Rows from block 0 of the decoder of a small model that predicts escape time at each pixel, named by matrix and row number. Rows with one number belong to one channel. Each number is 200 + 30 x the weight over its row's rms, rounded and kept within 0 to 999. All counts start at 0.
After each channel's rows are labels from the 100 images, of 14848, where the channel reaches its highest value: "responds to" is what is common among them; "place" is the part of the image that holds the peak. Only what is clearly more common there than usual is listed. The data: views of escape-time and Newton fractals.
# convs1: first pointwise conv (decoder.mid.0.convs.1.weight, 128x128x1x1, standardized in use), inputs 64-127
# convs3: second pointwise conv (decoder.mid.0.convs.3.weight, 128x128x1x1, standardized in use, transposed), outputs 64-127

convs1.40,169,192,240,189,244,240,206,200,204,181,226,203,183,214,189,274,185,167,165,196,204,204,215,208,198,207,195,181,220,226,204,221,189,192,201,175,187,231,172,205,187,211,209,170,237,207,288,235,210,207,169,209,226,243,228,250,197,205,213,194,234,219,270,209
convs3.40,186,227,148,178,225,147,153,219,219,128,229,199,220,224,177,210,254,167,245,194,176,226,213,180,197,213,265,201,233,167,242,232,209,223,239,226,202,188,275,244,177,184,161,267,214,203,194,169,228,234,136,194,209,191,214,208,148,225,205,220,206,196,186,211
responds to: tricorn
place: bottom left

convs1.102,213,199,211,167,245,131,202,199,248,216,249,210,203,191,186,160,157,199,152,175,162,261,216,182,210,210,146,139,210,172,196,217,198,203,200,201,201,211,253,157,186,209,235,170,150,199,233,215,195,217,161,216,215,164,216,226,225,198,213,204,214,206,241,213
convs3.102,211,164,199,207,192,235,254,228,169,224,206,190,162,203,185,194,183,148,151,203,203,205,187,227,221,196,197,202,202,240,162,180,214,202,159,202,172,185,87,196,200,214,197,185,186,251,241,178,170,152,266,222,184,181,215,182,203,170,203,193,162,201,182,167
responds to: tricorn
place: centre

convs1.5,217,143,178,197,217,244,195,189,191,205,193,179,189,191,186,229,231,189,191,217,236,154,182,155,210,186,213,191,177,214,176,197,229,202,185,221,178,182,186,175,117,141,206,178,197,207,250,199,219,200,191,200,199,146,177,200,209,218,229,129,183,211,227,225
convs3.5,188,235,154,201,216,206,175,234,185,155,168,139,189,255,154,214,242,167,196,180,279,217,188,186,207,185,178,195,202,182,154,230,176,243,199,176,244,188,217,249,193,168,183,212,242,193,139,185,158,233,196,202,170,182,227,192,190,198,182,185,219,219,253,200
responds to: Newton basins of five roots
place: bottom left

convs1.115,194,155,204,148,155,253,166,164,151,165,205,177,201,222,195,177,145,231,186,263,209,183,224,214,230,167,170,190,171,209,268,187,162,246,212,230,191,188,236,166,169,196,207,178,232,167,227,229,243,202,192,224,201,228,223,203,275,214,159,159,186,255,201,222
convs3.115,216,224,196,173,181,143,166,130,183,181,162,217,223,220,176,204,239,172,250,194,204,190,190,203,174,232,201,207,169,185,238,207,250,180,207,236,190,187,189,219,207,160,231,207,171,134,144,139,232,170,149,167,252,188,145,168,165,235,170,174,208,195,204,170
responds to: tricorn; pastel
place: centre

convs1.73,182,192,192,147,177,225,232,158,155,186,244,266,165,114,244,178,196,180,236,184,248,146,191,182,209,190,180,141,188,211,196,170,186,180,218,139,225,254,218,240,149,208,196,182,204,196,207,185,199,228,185,197,186,186,235,220,211,201,222,242,187,212,200,143
convs3.73,187,204,229,205,203,187,210,183,225,242,110,127,200,223,189,165,236,211,186,187,222,263,220,216,213,162,131,243,155,218,214,208,162,214,203,177,243,140,200,177,168,135,245,216,213,185,186,219,231,235,161,193,218,188,240,235,186,182,250,159,214,141,212,178
responds to: tricorn
place: bottom centre

convs1.108,198,159,209,180,247,184,221,113,204,245,229,180,191,150,243,199,150,232,205,224,211,249,186,184,178,173,155,174,205,228,200,208,166,180,194,170,242,212,229,199,192,213,198,200,198,182,223,160,195,168,137,210,214,188,189,235,194,187,246,211,171,217,201,182
convs3.108,211,150,233,156,211,250,225,254,178,168,230,165,195,226,188,232,167,216,240,150,203,152,122,206,265,209,162,197,179,248,178,184,192,207,154,217,173,182,177,230,211,234,167,246,203,200,188,206,193,178,275,225,182,169,180,172,226,178,231,150,198,209,193,173
responds to: tricorn
place: bottom right

convs1.14,178,175,185,192,208,233,226,181,197,183,234,179,199,207,247,177,151,256,196,234,166,153,204,161,133,199,213,202,147,200,224,173,257,189,196,241,145,216,163,193,250,204,208,184,170,183,172,180,226,225,193,199,202,193,288,214,180,184,225,203,182,196,174,200
convs3.14,173,225,166,231,196,169,209,213,188,212,138,213,185,195,159,157,220,231,242,194,200,229,196,205,147,183,161,248,160,199,195,182,127,152,222,197,207,177,166,199,211,125,184,219,181,192,165,206,265,183,178,222,193,200,159,241,172,219,271,159,174,193,214,235
responds to: Newton basins of five roots
place: centre

convs1.93,208,195,206,175,173,257,223,183,154,209,153,201,216,238,198,258,191,178,173,204,187,183,250,223,189,202,220,194,209,228,235,185,193,208,226,206,204,224,167,240,210,208,216,146,241,169,204,213,166,189,213,138,241,230,249,174,185,214,232,171,233,194,240,176
convs3.93,209,215,115,135,179,168,171,184,190,218,236,246,207,203,203,204,256,197,200,214,188,201,259,187,217,218,221,173,234,171,165,213,198,196,207,181,222,182,188,208,238,246,180,195,159,181,211,171,184,203,195,207,217,220,139,212,186,265,233,239,188,218,244,241
responds to: tricorn; burning ship
place: centre

convs1.4,170,230,192,176,194,204,178,190,203,222,194,224,191,199,214,222,215,202,178,176,177,161,184,192,157,205,182,187,208,236,183,218,194,252,169,269,175,185,247,185,252,205,205,149,178,186,232,218,210,220,180,204,243,213,231,205,184,233,202,173,211,267,218,170
convs3.4,172,177,145,211,199,213,150,207,194,217,203,219,192,201,194,213,230,219,283,199,138,187,229,228,160,201,235,150,206,155,188,166,163,166,212,221,181,199,271,211,247,171,184,254,199,183,211,254,203,188,205,208,200,194,198,182,180,198,223,200,222,244,231,222
responds to: Newton basins of five roots
place: bottom left

convs1.109,191,207,221,179,194,206,143,164,188,186,232,180,112,173,273,233,166,187,193,155,201,194,188,138,194,234,212,185,254,261,197,242,213,194,213,118,218,210,224,210,150,214,185,190,184,186,211,217,236,203,206,184,207,182,205,177,235,198,264,179,214,194,202,181
convs3.109,167,181,165,225,176,190,152,180,219,243,217,192,226,207,252,145,188,216,217,186,186,265,216,158,198,180,179,175,177,213,275,144,217,201,202,218,226,208,206,201,237,140,225,159,234,174,174,197,228,212,185,176,195,170,262,248,171,178,250,159,221,203,222,188
responds to: tricorn
place: middle left

convs1.53,161,200,271,191,228,203,187,188,245,240,236,164,201,225,190,256,177,225,186,257,204,145,199,194,179,205,222,188,227,183,168,234,212,218,200,178,188,205,170,215,219,206,229,228,206,192,260,199,234,199,146,183,216,209,227,242,176,218,223,214,209,257,236,235
convs3.53,214,184,222,241,187,226,225,205,160,240,177,187,160,216,204,213,170,211,125,207,166,143,199,214,190,186,168,200,197,226,223,191,163,198,166,237,162,199,123,199,211,209,235,140,192,206,274,238,170,201,226,235,189,205,182,162,213,178,152,207,190,204,225,166
responds to: tricorn
place: bottom left

convs1.61,238,170,232,157,272,231,205,208,173,218,233,182,243,224,198,197,196,189,143,246,165,212,251,239,200,201,194,251,188,236,203,212,189,212,147,213,155,176,152,173,187,191,249,217,142,224,233,214,195,187,217,260,232,166,191,234,212,207,197,225,202,196,273,214
convs3.61,230,259,161,213,173,214,177,149,189,192,208,206,255,142,216,172,180,202,246,253,184,208,206,157,159,175,172,200,181,189,214,191,209,170,224,232,225,205,234,176,190,169,175,204,218,158,126,183,247,200,187,152,170,217,200,227,222,212,193,171,224,175,221,257
responds to: Newton basins of five roots
place: centre

convs1.65,201,206,232,200,211,163,209,160,246,167,217,208,194,189,184,195,211,191,193,206,229,209,243,169,186,206,227,210,222,240,235,193,191,232,194,179,197,191,230,168,230,209,194,166,203,211,255,196,214,222,236,161,181,191,247,198,242,212,189,218,199,255,233,157
convs3.65,226,231,174,239,176,183,147,177,200,214,214,236,248,129,193,206,216,151,227,281,231,215,228,229,178,248,221,146,174,198,217,235,250,240,188,172,212,232,228,216,171,198,153,200,167,164,168,180,247,177,177,156,244,216,173,250,182,213,210,212,216,200,243,215
responds to: Newton basins of five roots
place: bottom left

convs1.17,196,222,193,191,208,168,201,208,188,197,231,203,175,159,184,175,244,215,152,198,256,175,211,160,134,226,170,143,216,235,242,192,200,150,182,180,193,211,203,166,174,196,140,235,155,216,170,175,194,203,214,204,169,196,201,203,213,201,221,183,187,192,169,165
convs3.17,271,152,181,236,237,172,175,194,166,193,257,192,178,158,210,192,178,216,206,202,155,197,168,232,200,232,247,196,212,212,207,202,204,147,146,246,166,220,253,195,200,196,154,255,155,210,213,248,205,219,230,190,213,182,210,173,218,198,184,178,214,204,186,151
responds to: tricorn; pastel
place: centre

convs1.39,181,166,191,184,148,211,175,165,194,164,192,195,220,247,154,224,152,230,176,236,174,235,255,225,204,218,162,233,243,201,211,209,171,179,198,241,231,226,178,213,202,177,199,154,168,205,212,234,204,219,169,198,228,232,243,207,191,247,153,194,250,254,200,172
convs3.39,185,190,180,189,223,155,149,225,222,173,221,249,214,203,156,185,237,162,175,222,205,182,223,187,179,226,223,156,240,189,200,222,237,240,203,165,208,175,198,223,171,183,213,212,213,208,167,204,211,207,182,155,198,231,226,195,167,214,241,223,171,233,216,234
responds to: tricorn
place: centre

convs1.64,165,177,272,185,190,235,180,202,231,174,184,228,259,232,220,202,189,180,195,168,189,149,213,186,157,258,249,229,201,201,166,223,211,245,204,204,224,203,234,201,230,196,153,218,207,178,182,235,218,211,221,208,198,204,225,168,219,227,202,209,216,224,246,189
convs3.64,167,197,227,253,218,210,207,245,234,259,182,192,171,255,208,150,204,192,204,188,220,203,190,194,210,155,143,220,174,213,211,233,203,177,189,203,184,179,167,191,215,181,194,207,201,217,192,226,200,196,203,237,235,191,263,200,217,191,223,199,154,166,169,186
responds to: tricorn
place: bottom left